A small audio captioner, trained from scratch.
Model: 3.97M parameters, log mel input, encoder arch tdnn, encoder norm groupnorm, encoder activation prelu, encoder depths [16], encoder widths [192], decoder layers 6, decoder norm rmsnorm.
Rows from block 2 of the text decoder of a small audio captioner, named by matrix and row number. Rows with one number belong to one neuron. Each number is 200 + 40 x the weight over its row's rms, rounded and kept within 0 to 999. All counts start at 0.
After each neuron's rows are labels from the 100 texts, of 14848, where the neuron reaches its largest size: "fires on" is the input token at the peak. Only what is clearly more common there than usual is listed. The data: notes from a synthesiser with random patches. In brackets: how many of the 100.
# gate: MLP gate (decoder.blocks.2.mlp.gate.weight, 512x128), inputs 0-127
# fc1: MLP up (decoder.blocks.2.mlp.fc1.weight, 512x128), inputs 0-127
# fc2: MLP down (decoder.blocks.2.mlp.fc2.weight, 128x512, transposed), outputs 0-127

gate.50,227,205,223,174,166,179,256,141,189,164,160,150,294,223,236,215,223,201,194,126,246,187,238,225,236,217,162,262,269,219,235,326,168,213,241,306,183,255,248,255,144,126,210,197,237,143,235,191,142,187,212,180,197,213,193,240,102,208,216,233,202,158,202,149,204,162,232,218,206,209,227,171,264,222,214,219,176,136,183,179,210,221,235,275,221,134,233,220,206,201,195,139,185,243,204,214,192,150,215,188,254,175,166,206,222,212,167,158,201,178,218,251,169,211,230,147,240,153,222,276,220,228,189,248,189,249,272,131
fc1.50,206,189,167,220,186,115,133,265,183,224,203,234,177,237,184,219,247,158,162,220,197,232,163,202,223,216,163,208,169,272,243,231,235,91,169,151,207,168,202,179,194,191,105,169,306,248,203,163,249,136,292,198,301,196,134,176,227,183,275,225,230,147,108,209,233,191,227,227,185,194,158,254,218,154,227,202,185,182,163,194,191,230,234,126,240,178,285,216,248,235,173,264,181,184,190,230,236,224,195,142,148,233,227,249,160,162,180,242,187,185,207,195,208,172,193,255,233,197,163,206,230,218,222,204,188,207,144,234
fc2.50,168,214,212,262,222,131,205,247,204,195,192,188,172,189,223,259,125,188,262,226,180,225,146,220,202,156,237,175,224,180,209,250,144,271,259,262,172,164,215,153,107,184,241,206,224,193,219,210,170,270,280,186,134,202,270,229,203,266,135,181,181,241,199,177,226,173,218,211,173,222,199,154,227,168,243,185,196,227,144,223,275,159,272,141,224,203,180,258,240,205,254,277,162,210,189,234,198,115,203,267,145,198,263,209,178,244,146,171,171,164,210,165,137,208,240,243,259,254,188,203,199,237,259,168,252,222,180,204
fires on: "harmonic" (100)

gate.28,197,255,169,242,241,221,217,183,221,162,252,223,245,172,219,171,217,178,231,195,261,251,211,236,222,232,254,221,198,234,253,193,204,198,267,232,179,170,192,185,162,184,176,182,225,171,199,234,166,163,255,272,224,161,252,217,198,257,171,261,178,201,262,168,190,214,180,262,217,232,182,249,170,218,210,147,131,165,123,227,225,223,69,283,183,184,141,164,148,250,124,188,148,212,187,128,247,239,186,147,262,232,182,205,174,222,183,161,259,270,207,173,173,214,147,200,187,130,158,193,221,115,170,140,178,237,247,230
fc1.28,196,244,243,183,141,190,277,181,215,134,286,270,162,172,207,268,233,233,197,235,180,216,105,199,167,222,83,135,164,164,199,170,172,203,159,178,230,193,220,270,192,220,222,128,191,286,181,182,195,157,145,216,115,179,111,225,218,172,172,239,199,193,168,186,237,190,190,183,199,197,290,238,230,208,159,279,226,239,205,197,211,118,258,186,262,189,204,220,191,173,224,242,264,227,182,198,192,227,211,201,149,220,254,196,166,211,233,233,215,231,191,178,165,281,114,227,177,245,235,234,208,181,232,189,173,184,205,178
fc2.28,216,175,150,219,234,244,200,178,166,212,232,193,193,187,190,211,229,220,217,238,182,203,137,181,180,214,225,180,146,178,277,200,234,238,244,241,177,113,215,249,211,205,273,190,176,165,195,229,205,223,210,251,141,156,179,256,166,198,147,148,275,180,265,183,194,213,176,189,255,243,105,261,149,160,234,258,212,173,175,228,205,233,239,172,201,229,140,191,202,178,191,143,168,246,149,186,202,149,178,113,229,216,185,231,256,210,268,137,213,202,213,189,208,210,156,273,148,103,199,83,159,136,129,199,164,233,159,174
fires on: "," (100)

gate.484,225,198,200,127,237,243,195,192,244,185,173,140,158,172,218,145,233,264,197,122,255,198,119,195,184,233,147,227,193,240,176,222,236,173,189,234,194,147,220,132,203,200,94,242,269,211,161,228,162,241,185,217,187,237,219,159,246,291,268,219,222,208,221,198,204,182,189,188,265,167,179,240,120,219,195,184,212,151,252,199,267,149,196,126,175,192,205,166,212,298,263,270,254,191,195,218,165,172,185,203,182,175,207,250,227,127,280,201,174,156,217,156,207,135,221,213,195,246,195,198,134,266,168,233,190,211,155,189
fc1.484,199,205,207,218,183,240,162,175,162,148,176,184,250,203,252,177,159,227,261,258,236,203,204,261,177,207,265,250,196,153,172,97,161,134,271,185,206,208,253,237,184,186,170,129,195,201,187,232,161,240,236,217,250,177,227,257,183,255,168,194,199,214,177,228,112,189,195,204,167,225,215,175,185,200,209,266,189,197,240,188,205,238,140,315,248,239,179,209,159,108,260,172,149,198,211,232,200,177,160,147,202,156,128,210,210,119,186,150,207,264,159,219,123,177,142,176,204,218,214,180,188,198,186,152,153,126,268,238
fc2.484,215,200,141,202,214,195,262,210,243,146,193,220,172,147,182,212,187,276,173,200,213,213,219,169,209,175,201,176,160,205,147,84,235,219,192,234,241,206,210,145,187,175,234,127,209,185,151,161,173,269,242,203,218,224,174,227,217,238,177,237,213,230,201,226,173,121,169,230,204,201,126,144,227,209,197,159,245,252,143,150,222,247,179,246,203,147,187,185,254,229,268,198,184,196,236,150,190,259,117,207,256,164,145,249,273,202,193,120,191,192,137,185,118,200,194,156,208,278,196,90,212,246,237,174,203,232,144,146
fires on: "," (78)

gate.254,233,201,242,244,170,134,202,229,248,231,120,146,128,206,219,237,253,234,233,192,276,195,266,201,164,249,227,192,237,280,219,213,177,206,166,219,237,128,281,197,175,160,151,174,237,181,204,191,245,106,241,210,239,199,161,91,183,224,220,229,184,268,182,218,178,203,172,180,190,244,212,236,218,194,208,149,208,158,250,211,218,95,221,220,196,243,159,244,208,162,212,158,222,138,175,252,218,186,159,219,207,121,227,247,274,160,202,134,165,181,181,270,208,211,172,237,181,213,253,177,224,158,226,171,246,208,259,157
fc1.254,217,231,124,167,168,230,247,226,276,174,235,201,168,155,163,221,293,180,180,211,139,226,163,194,219,245,226,250,212,187,203,176,175,151,111,172,152,225,227,161,237,218,195,131,142,197,214,199,171,145,162,224,204,155,176,186,160,215,140,185,242,152,176,183,172,160,250,171,234,197,201,185,227,197,212,185,122,234,228,123,196,186,237,153,254,250,229,159,223,271,205,227,217,185,183,81,288,116,191,245,193,196,165,217,282,227,205,194,198,175,206,163,183,207,174,227,259,180,251,243,146,252,257,175,183,224,209,113
fc2.254,225,192,206,222,145,273,222,279,146,137,243,139,204,185,245,156,201,189,124,245,202,211,194,127,176,211,279,196,262,244,177,200,232,211,212,279,169,211,320,161,210,173,193,158,211,126,201,230,190,201,209,241,191,234,169,186,242,165,182,179,152,218,209,165,252,196,228,200,203,238,195,180,186,187,257,154,140,145,291,186,160,206,216,130,201,232,232,265,229,148,182,255,152,239,181,170,171,148,188,202,181,203,180,192,314,244,155,237,198,254,182,164,149,199,151,236,263,226,189,195,240,179,185,166,176,134,174,234
fires on: "<end>" (28); "drive" (16); "wobble" (11); "opening" (9)

gate.384,159,111,237,243,215,221,233,188,249,199,218,128,164,155,193,242,267,267,205,145,187,188,226,219,196,173,206,199,220,220,221,137,264,129,273,203,174,206,212,130,202,248,163,251,198,275,203,219,222,160,182,210,231,190,223,236,185,189,201,249,235,175,191,177,220,219,210,174,225,273,183,141,181,201,157,201,201,240,322,193,280,236,188,224,232,185,183,241,241,202,146,265,211,192,259,113,227,190,209,180,230,138,186,205,234,145,234,169,215,199,298,205,296,180,214,147,152,241,215,257,197,162,187,251,255,173,152,186
fc1.384,196,183,325,223,225,215,191,261,250,165,269,93,178,162,243,192,160,253,180,237,154,157,164,253,201,170,230,228,205,164,261,149,228,161,195,272,223,237,258,238,203,207,196,258,235,225,202,177,124,177,244,220,240,146,195,276,196,248,221,172,234,131,224,170,206,149,205,236,230,268,226,133,175,177,221,194,170,253,222,161,198,156,280,227,208,187,210,218,209,212,227,228,224,193,298,166,148,253,178,195,191,160,175,228,227,184,266,184,218,217,210,181,229,216,208,212,199,181,242,227,222,234,203,240,233,292,133,260
fc2.384,221,238,235,180,189,189,168,197,171,244,210,234,156,174,216,197,145,258,213,210,167,137,220,210,110,227,209,174,243,139,252,195,192,157,150,246,189,168,270,171,293,264,238,254,227,203,165,197,188,238,182,202,183,207,151,213,242,141,309,167,319,169,187,197,175,142,235,172,229,195,201,217,204,246,143,245,114,272,188,187,195,208,165,150,268,194,261,222,207,208,148,210,159,260,202,143,227,226,199,193,170,148,195,230,201,169,248,211,236,147,194,171,157,203,131,232,171,212,238,139,174,199,217,138,178,224,271,238
fires on: "<end>" (29); "fm" (7)

gate.239,248,190,186,159,174,271,151,195,222,222,281,208,182,224,211,140,235,224,159,213,185,108,322,203,217,140,202,269,145,232,150,199,239,203,210,231,258,229,158,199,213,122,228,211,235,154,200,165,129,185,213,180,216,204,204,254,161,195,169,240,136,195,236,193,294,249,246,238,247,213,170,192,184,160,249,195,187,252,175,215,190,143,139,129,168,193,176,218,92,131,244,218,229,196,187,177,201,140,153,208,204,189,186,233,252,123,167,133,223,193,224,174,176,206,201,183,212,157,260,210,188,127,165,243,209,182,199,194
fc1.239,236,202,229,186,185,253,149,174,218,169,187,249,198,219,169,206,181,225,253,251,191,257,127,268,256,145,148,186,133,201,202,183,126,210,110,137,202,271,210,194,256,241,274,215,150,244,192,181,200,200,242,135,242,238,124,190,176,260,196,213,131,244,292,261,197,212,225,216,228,113,242,242,232,283,156,187,142,208,194,204,232,173,218,206,166,190,238,210,216,203,247,192,174,160,164,235,166,263,190,191,173,176,223,127,213,170,128,157,202,159,173,211,228,234,218,205,219,213,173,234,250,148,277,215,211,214,188,249
fc2.239,160,146,270,204,205,205,162,182,151,228,263,135,264,189,204,228,213,235,218,267,264,137,212,167,195,191,103,236,210,171,288,170,251,259,241,178,255,175,182,177,176,114,214,130,222,294,221,235,186,179,263,205,159,215,141,181,195,147,151,193,218,181,220,238,258,164,204,171,207,251,165,166,250,144,227,201,191,260,164,226,207,192,206,186,226,170,211,192,175,184,198,224,216,216,247,141,215,176,228,245,157,177,142,200,212,148,218,275,177,259,194,167,220,211,244,215,202,115,266,166,252,187,157,190,264,220,194,122
fires on: "," (77); "<end>" (22)

gate.230,172,166,258,196,236,166,140,161,221,181,198,248,181,290,212,230,187,187,80,135,233,170,123,202,171,243,248,222,232,214,177,238,170,164,282,200,251,251,155,161,220,154,193,249,163,174,242,224,163,239,225,277,130,171,246,174,236,181,194,136,175,233,172,161,225,171,199,245,178,149,230,162,228,237,181,151,218,212,166,221,187,193,185,210,217,122,144,252,207,232,210,291,137,204,216,120,167,247,203,233,192,212,220,163,193,127,228,225,193,218,163,195,191,120,119,235,206,187,200,248,220,214,177,207,158,226,260,235
fc1.230,188,223,118,136,238,146,242,205,136,214,206,271,214,234,193,178,236,138,188,174,206,198,196,281,172,189,168,168,232,127,265,178,183,220,174,215,189,255,234,173,187,168,232,212,157,201,204,143,215,259,201,206,239,183,143,213,231,244,191,169,220,175,239,210,195,174,212,145,170,184,122,158,142,123,253,213,177,279,258,162,130,156,254,239,308,263,181,220,159,190,241,206,198,180,240,152,173,226,217,155,233,190,230,176,176,219,234,179,226,205,146,189,288,237,173,255,217,204,165,134,270,252,214,186,115,168,201,190
fc2.230,198,229,222,171,253,211,134,195,200,224,215,180,198,186,230,193,210,179,170,213,190,183,257,252,180,166,182,207,125,198,233,186,240,193,235,178,230,134,155,178,202,143,227,207,149,238,229,165,214,116,173,241,189,137,143,201,242,176,194,212,252,178,214,99,238,290,194,225,219,189,165,221,253,167,178,235,253,219,289,163,203,273,231,247,218,146,252,233,231,188,191,235,160,328,217,176,213,227,201,166,228,184,128,235,279,126,238,189,181,228,154,238,158,222,230,174,182,200,283,152,244,169,216,134,240,191,203,132
fires on: "," (60)

gate.250,214,170,259,134,172,234,178,240,210,231,179,210,226,270,188,190,206,216,144,187,308,186,229,197,254,195,220,154,168,257,162,206,202,190,200,219,190,253,218,120,298,245,136,181,229,150,215,164,186,225,191,206,134,205,248,175,133,181,113,258,181,227,162,264,153,219,137,157,190,201,219,244,235,172,249,229,230,234,203,156,278,255,191,290,171,250,102,213,168,145,205,163,237,193,145,211,227,198,231,233,173,231,172,231,253,143,172,208,227,184,241,182,252,196,160,259,204,214,227,183,187,182,191,229,208,186,123,242
fc1.250,160,126,287,122,184,232,201,213,177,181,151,128,274,243,173,159,276,194,162,165,258,213,216,227,155,145,195,146,228,249,206,215,233,261,178,240,194,215,143,188,225,267,144,229,177,204,168,189,195,177,289,254,145,265,240,214,154,176,190,226,170,233,227,178,198,259,189,189,176,163,197,219,225,190,250,169,192,224,187,146,242,208,227,241,196,161,134,231,244,215,160,221,270,170,175,202,220,263,234,209,84,114,172,239,214,178,169,203,241,255,269,237,172,199,238,239,225,207,238,209,181,202,166,263,215,174,194,254
fc2.250,180,224,215,195,176,177,121,186,182,198,164,130,171,210,121,219,264,172,174,222,257,179,191,202,193,167,193,192,164,228,131,197,216,269,112,239,188,262,110,208,119,244,163,133,236,269,156,132,236,200,201,189,164,266,192,224,223,171,172,148,174,240,202,185,299,216,160,199,155,233,173,245,242,164,238,140,229,145,183,206,201,235,168,140,179,178,165,135,178,180,249,214,236,173,155,188,177,210,169,164,225,155,242,244,200,174,178,218,254,253,259,201,167,139,193,178,202,271,306,199,191,188,180,175,172,213,168,226
fires on: "resonance" (19)

gate.205,142,145,129,299,253,176,180,140,215,154,125,185,252,204,157,192,166,210,150,156,189,172,181,169,218,170,201,205,223,260,219,208,216,172,268,174,237,210,216,148,225,123,227,234,247,153,211,170,212,137,268,195,169,176,272,159,138,302,165,125,158,208,167,195,290,195,262,244,169,241,159,203,134,161,146,245,179,221,185,163,198,208,209,230,188,269,187,204,193,175,222,258,224,200,193,202,227,255,132,194,153,245,210,174,171,189,185,176,276,209,242,224,170,160,234,119,216,225,230,155,206,230,189,164,206,174,196,218
fc1.205,158,182,132,262,247,142,136,143,165,175,159,208,204,270,183,227,246,175,165,141,194,128,202,177,170,148,189,202,201,240,226,219,204,174,252,224,176,177,210,230,241,119,193,232,255,127,191,132,185,171,217,225,195,179,183,206,204,218,140,251,145,214,154,131,191,233,217,197,130,244,176,208,204,158,198,254,197,241,222,176,232,199,269,198,170,231,190,216,234,148,185,267,241,183,241,135,285,304,189,234,183,196,120,249,189,182,218,190,276,254,184,221,123,203,234,213,258,167,271,216,206,216,204,168,212,192,281,216
fc2.205,237,180,200,256,228,168,157,208,114,223,152,214,223,157,209,197,207,225,174,179,248,190,196,167,233,167,142,201,190,207,164,181,155,220,267,221,228,234,242,181,233,147,185,189,290,147,206,148,203,172,189,251,190,134,242,239,142,311,190,216,126,163,139,146,220,233,206,208,140,217,205,178,230,158,186,259,190,194,181,223,251,188,293,216,202,213,224,195,246,230,148,199,266,205,211,152,187,287,150,256,169,264,210,188,199,152,173,156,231,231,209,164,153,196,269,155,321,223,198,198,179,252,259,148,206,207,238,179
fires on: "harmonic" (100)

gate.322,175,261,200,212,122,216,234,225,216,203,193,209,262,234,203,238,178,225,240,177,180,235,122,211,260,213,159,178,132,197,253,173,136,219,219,194,271,137,289,218,219,227,177,177,131,171,128,198,207,194,216,236,183,235,194,193,126,189,187,264,222,217,169,158,228,243,248,318,147,177,229,210,212,208,195,172,215,167,218,175,238,173,214,131,168,219,232,117,164,228,213,214,186,261,214,147,231,154,170,178,204,192,156,244,213,165,212,159,270,196,106,286,177,231,225,183,251,120,257,210,179,226,174,193,237,168,265,206
fc1.322,240,99,196,186,199,253,209,192,271,266,212,195,160,196,202,168,171,197,183,170,173,206,183,232,155,186,117,258,224,176,164,215,187,275,218,195,187,234,123,178,251,282,176,134,215,140,205,293,245,222,195,132,172,259,224,258,237,208,168,218,202,213,156,214,198,186,251,185,222,189,270,155,169,151,187,225,180,220,248,143,176,170,265,199,237,154,167,204,264,240,220,272,194,256,240,147,188,229,185,248,193,184,252,143,238,223,234,224,196,211,141,182,295,236,189,200,145,162,244,251,229,199,213,180,283,247,203,192
fc2.322,222,155,217,202,205,221,231,149,273,202,213,259,201,164,189,182,191,215,231,240,248,269,253,279,130,138,100,234,241,222,202,214,251,121,218,186,166,143,101,179,109,214,251,231,176,231,162,238,208,234,190,131,183,247,182,209,256,175,254,213,167,215,226,169,186,113,161,135,192,230,235,246,161,220,187,205,200,204,233,265,180,192,150,242,211,288,232,218,259,247,176,192,205,166,144,184,132,239,230,212,200,163,104,216,245,184,214,259,200,184,204,181,250,164,175,189,203,207,212,230,193,207,210,191,199,129,164,182
fires on: "resonance" (14); "pass" (14); "echo" (12); "notch" (9)

gate.275,217,260,221,213,231,193,168,169,176,202,205,154,179,215,188,157,214,140,170,212,150,205,204,226,154,169,228,233,266,220,170,224,239,154,256,172,240,198,138,189,228,156,210,307,232,134,196,221,139,210,163,201,173,122,202,239,129,183,107,237,159,178,227,171,162,254,259,249,228,214,152,176,188,210,272,252,143,192,243,250,214,178,196,253,179,172,147,278,212,203,166,165,198,177,120,218,217,210,184,229,209,175,112,168,247,153,191,183,293,225,203,232,167,253,220,199,169,195,275,170,284,236,159,251,195,202,251,174
fc1.275,245,235,190,205,221,172,202,215,182,288,186,171,238,231,246,181,146,170,242,217,185,245,247,243,137,174,245,217,238,217,192,309,201,142,258,202,208,178,193,214,160,147,225,230,253,125,244,219,128,174,171,200,182,189,168,244,137,206,150,130,213,186,129,194,220,291,267,286,217,197,130,198,229,162,233,229,188,125,211,222,186,210,165,233,154,191,201,243,223,178,183,166,257,201,177,164,159,198,169,198,202,204,108,201,261,187,85,163,211,197,266,245,188,209,165,195,208,218,187,180,281,215,164,181,220,206,210,136
fc2.275,285,173,167,167,219,269,201,175,209,237,188,191,330,178,258,191,227,145,198,185,171,203,233,206,209,227,218,129,161,195,176,281,93,189,227,211,199,210,200,233,207,128,192,138,206,137,238,242,172,106,196,239,223,218,158,234,189,230,238,229,160,168,124,159,182,212,235,224,146,240,147,222,183,185,210,195,220,161,184,240,194,256,216,246,131,217,194,225,194,222,170,248,232,242,234,206,179,249,150,273,204,161,207,219,180,250,220,254,266,236,181,194,215,164,222,180,222,227,117,181,133,211,154,148,251,177,200,124
fires on: "harmonic" (81); "inharmonic" (16)

gate.364,196,177,239,249,221,164,195,145,167,154,231,180,258,175,214,269,247,274,285,207,141,174,161,219,82,220,157,159,196,221,170,213,155,195,172,191,213,185,191,186,242,170,205,210,205,210,145,172,179,189,185,97,190,218,256,153,200,289,257,214,178,219,131,197,179,198,160,206,196,201,265,206,185,224,161,131,182,182,171,203,168,155,161,199,223,151,154,200,264,193,184,170,208,159,158,160,183,245,280,255,159,209,198,211,212,182,200,216,193,228,165,249,188,94,256,264,204,118,268,227,198,247,179,181,228,150,231,273
fc1.364,174,192,179,248,144,245,249,326,213,204,161,184,234,159,219,192,241,180,217,218,245,208,196,220,196,225,182,178,251,165,244,192,141,189,218,257,235,170,146,195,128,272,215,220,235,165,160,176,150,266,190,236,255,188,117,175,189,198,203,194,170,194,179,208,155,209,188,162,183,251,143,150,274,213,275,189,134,221,185,189,191,230,215,211,278,188,211,131,187,180,210,238,158,123,224,192,196,230,194,140,234,221,180,101,192,230,283,177,155,182,212,282,163,263,151,183,242,208,141,203,218,164,141,130,216,202,149,195
fc2.364,232,164,259,150,177,229,177,227,194,207,197,186,164,178,211,197,215,174,232,210,293,173,202,217,217,175,233,165,265,145,195,128,273,259,118,282,215,166,183,229,216,230,217,250,158,168,168,146,192,225,209,220,281,265,177,230,155,144,190,214,114,151,270,253,233,134,130,159,262,173,206,197,212,175,204,229,177,250,171,294,177,231,204,189,220,201,229,204,166,182,132,185,234,184,216,194,140,186,249,255,176,195,169,173,183,271,210,206,218,136,219,189,187,314,226,157,241,196,199,134,201,164,203,219,225,211,208,267
fires on: "harmonic" (99)

gate.5,277,237,177,212,214,198,251,208,296,261,265,289,237,226,219,190,181,178,216,166,305,245,182,220,218,161,249,216,237,240,166,222,222,235,197,179,171,177,233,249,103,207,203,263,240,209,246,214,216,244,232,255,202,259,206,178,148,137,206,189,162,238,160,194,248,304,254,168,174,233,174,261,191,209,178,207,236,177,189,218,187,231,183,232,219,203,149,205,170,288,172,229,204,120,201,214,120,206,143,227,230,214,228,195,157,226,217,224,243,219,166,184,257,218,172,204,199,289,141,213,217,179,204,129,194,143,236,230
fc1.5,187,197,255,269,141,202,207,208,257,166,165,185,182,231,237,122,226,167,266,197,225,203,146,168,213,184,233,199,263,168,198,197,276,96,219,263,139,214,230,206,161,175,239,234,199,244,135,130,184,214,190,190,238,195,123,178,116,140,239,178,127,130,205,200,230,196,198,199,175,168,195,230,158,164,250,236,254,187,120,165,238,218,228,205,234,144,144,203,244,279,184,210,228,281,242,240,191,178,233,270,230,267,172,161,186,217,199,209,188,177,193,227,166,182,209,180,291,189,180,240,238,230,274,188,219,176,183,190
fc2.5,198,233,133,230,152,205,201,243,167,180,159,195,219,243,224,239,221,172,135,229,182,229,170,257,218,217,155,112,240,211,162,204,173,202,199,210,168,231,220,211,257,249,201,172,195,204,268,239,222,225,189,176,197,251,143,241,122,200,264,238,206,258,235,292,248,151,178,229,197,88,269,267,246,207,175,186,196,190,204,234,170,194,227,179,149,159,207,137,179,219,180,177,155,113,153,239,246,279,140,193,175,282,228,175,198,125,211,202,140,264,224,210,201,203,211,155,227,222,206,307,220,199,196,198,232,183,149,185
fires on: "pad" (33); "pluck" (25); "gate" (23); "swell" (16)

gate.348,255,209,228,180,242,205,174,174,125,229,233,255,165,213,244,260,208,149,230,169,174,215,148,274,259,187,281,218,175,205,219,253,273,130,153,150,142,210,139,251,237,239,139,197,193,150,216,166,194,249,196,224,159,216,199,207,180,221,203,243,170,244,144,193,157,220,266,204,154,216,209,157,231,179,248,203,247,206,247,167,236,226,313,269,203,221,232,210,182,159,179,164,211,176,114,174,232,213,184,162,161,257,207,188,170,203,121,205,231,269,195,146,214,232,278,186,192,252,252,191,221,243,165,200,148,243,249,248
fc1.348,158,202,195,168,169,216,209,209,164,266,274,216,140,173,183,172,165,256,154,141,182,231,170,185,193,237,221,204,179,203,179,240,185,237,132,184,116,171,200,201,178,193,132,203,244,222,227,170,201,205,246,220,230,248,183,190,188,185,233,269,252,182,207,178,233,195,159,200,172,209,318,162,295,102,261,197,217,226,267,285,258,137,194,228,174,191,207,233,226,140,183,105,205,196,224,192,247,136,151,238,172,238,167,203,142,211,117,221,209,215,189,174,244,199,218,188,150,221,255,242,224,230,144,214,281,241,179,189
fc2.348,165,182,225,140,143,239,162,161,193,177,257,156,159,208,257,265,246,238,160,219,250,242,282,237,240,272,94,191,210,230,218,227,146,207,211,176,210,171,261,208,197,178,171,227,147,209,185,231,171,188,191,144,225,175,212,99,165,106,171,164,201,112,173,200,155,154,223,236,175,148,187,175,169,202,204,195,189,215,203,217,203,200,195,215,253,240,187,170,172,229,192,255,246,152,147,188,177,249,296,164,220,183,164,241,202,178,197,231,161,248,219,239,246,209,201,195,115,238,233,196,135,173,206,167,138,171,274,271
fires on: "," (100)

gate.6,204,174,183,263,213,147,206,152,217,190,199,171,233,197,240,200,219,261,226,295,188,193,211,210,189,170,179,212,99,214,236,164,143,201,254,236,167,181,237,216,182,271,150,169,169,240,251,209,260,213,215,219,197,140,224,163,230,217,243,154,251,126,239,183,232,153,215,186,170,201,179,181,238,226,167,215,244,220,185,194,323,163,210,230,263,209,161,247,197,152,169,182,134,228,176,105,183,216,145,146,138,264,159,242,259,181,131,175,219,241,220,255,183,193,239,157,263,293,178,185,164,227,218,232,252,207,163,182
fc1.6,171,168,176,169,254,216,185,222,183,185,238,231,209,233,158,135,222,232,219,262,180,225,244,177,220,198,217,219,176,147,261,289,226,226,207,175,156,136,230,217,171,255,151,209,258,301,159,232,183,182,249,153,250,191,266,191,164,250,222,234,179,216,204,179,231,186,247,214,216,210,252,218,264,125,182,168,144,155,225,205,143,189,225,260,187,190,187,194,75,177,206,214,175,222,241,174,224,202,225,160,165,179,248,107,178,185,179,236,229,157,170,165,176,171,284,184,128,187,258,175,250,159,199,155,221,166,114,139
fc2.6,255,185,196,284,242,220,202,134,177,204,176,215,184,153,160,197,287,209,182,186,167,171,192,218,170,202,266,268,223,142,209,167,265,128,235,251,203,160,199,224,140,195,173,209,140,214,222,236,146,228,218,223,175,277,196,191,192,253,147,210,209,186,268,172,234,188,155,173,168,154,228,184,215,298,208,146,120,177,191,223,194,281,211,191,164,195,173,199,161,240,221,148,205,183,206,286,185,232,116,125,182,221,127,222,205,175,215,185,241,123,163,243,208,178,245,192,153,257,273,242,176,169,209,163,167,171,172,134
fires on: "pad" (23); "gate" (22); "pluck" (15); "fm" (12)

gate.302,174,117,233,244,232,229,135,177,271,199,198,136,169,169,157,187,260,238,186,135,262,269,256,231,261,159,240,224,258,172,213,185,249,248,201,215,230,192,178,194,183,180,98,180,200,204,174,183,222,179,234,224,240,219,238,218,202,160,221,131,222,256,145,135,206,221,160,215,182,243,216,153,202,169,207,144,269,231,169,264,191,262,273,228,137,183,210,175,214,219,193,167,193,200,200,229,131,177,263,166,174,158,155,126,195,232,219,276,197,176,248,229,213,123,167,196,250,193,114,172,211,177,211,173,226,153,144,165
fc1.302,275,246,261,250,209,169,216,170,191,164,261,174,212,189,274,264,204,198,190,265,137,276,157,229,195,236,162,176,222,105,221,251,244,153,237,153,158,314,206,150,201,228,216,186,171,201,203,262,150,164,216,242,137,225,201,197,179,244,166,174,255,153,253,215,203,129,158,217,227,158,167,229,179,229,192,217,151,166,224,201,219,254,189,172,207,220,147,208,157,206,211,184,243,196,153,171,248,246,222,130,219,216,214,142,205,203,122,126,214,291,140,235,212,202,179,220,195,228,248,246,202,207,132,216,199,241,149,174
fc2.302,267,284,132,227,282,184,172,255,195,237,129,171,183,179,190,217,206,176,187,246,149,196,233,152,195,203,192,223,262,161,223,124,188,188,133,194,241,202,183,189,188,184,183,157,168,233,186,185,166,170,130,141,171,146,231,205,244,181,261,208,210,366,247,198,163,157,230,177,222,149,251,188,218,216,172,177,214,162,145,168,225,157,238,185,211,203,208,175,237,153,195,138,204,197,271,198,203,242,171,205,155,240,168,203,283,236,178,315,213,193,173,265,197,186,168,257,160,230,210,247,154,192,182,209,223,172,173,171
fires on: "<end>" (39); "pluck" (12); "drive" (7)

gate.147,141,262,260,183,205,187,196,199,144,245,168,141,205,268,163,137,189,175,224,148,207,203,205,200,202,207,217,186,289,194,190,261,130,227,199,214,184,207,128,135,149,196,199,171,237,157,94,181,180,160,197,171,210,204,222,232,218,199,222,135,203,226,187,205,207,153,229,182,191,244,189,197,291,170,146,253,154,135,231,183,242,192,175,328,216,186,196,215,108,149,208,241,181,238,175,143,195,222,164,151,223,195,245,201,208,213,249,180,147,241,240,173,207,211,138,144,184,242,154,221,280,240,148,178,186,258,254,234
fc1.147,199,264,261,108,161,227,212,173,251,197,191,223,195,168,209,247,237,210,191,254,196,251,168,189,241,221,127,191,150,185,101,164,225,132,179,256,184,159,236,248,178,207,168,210,198,126,249,211,232,181,216,208,175,238,126,294,165,210,211,163,230,150,172,178,142,224,198,241,249,186,184,116,166,235,161,199,292,277,217,228,201,221,209,172,220,180,249,192,146,191,204,234,216,193,237,204,154,168,167,163,229,270,239,264,250,172,277,134,192,226,220,227,176,249,190,169,247,212,223,241,186,205,185,214,96,178,219,235
fc2.147,255,234,232,250,214,237,262,233,244,197,151,166,176,159,191,185,192,151,184,303,222,209,237,287,160,223,233,191,207,282,139,111,215,140,165,227,198,231,132,181,225,263,285,208,165,165,172,189,184,137,192,198,226,153,226,215,235,226,288,167,208,209,238,226,207,300,166,216,243,185,248,191,182,173,150,198,242,172,220,195,192,200,221,205,207,289,232,218,232,184,162,261,214,142,191,235,146,217,229,240,265,176,181,172,232,123,209,177,225,181,211,217,268,186,204,211,222,149,202,186,213,239,234,95,162,205,159,177
fires on: "," (96)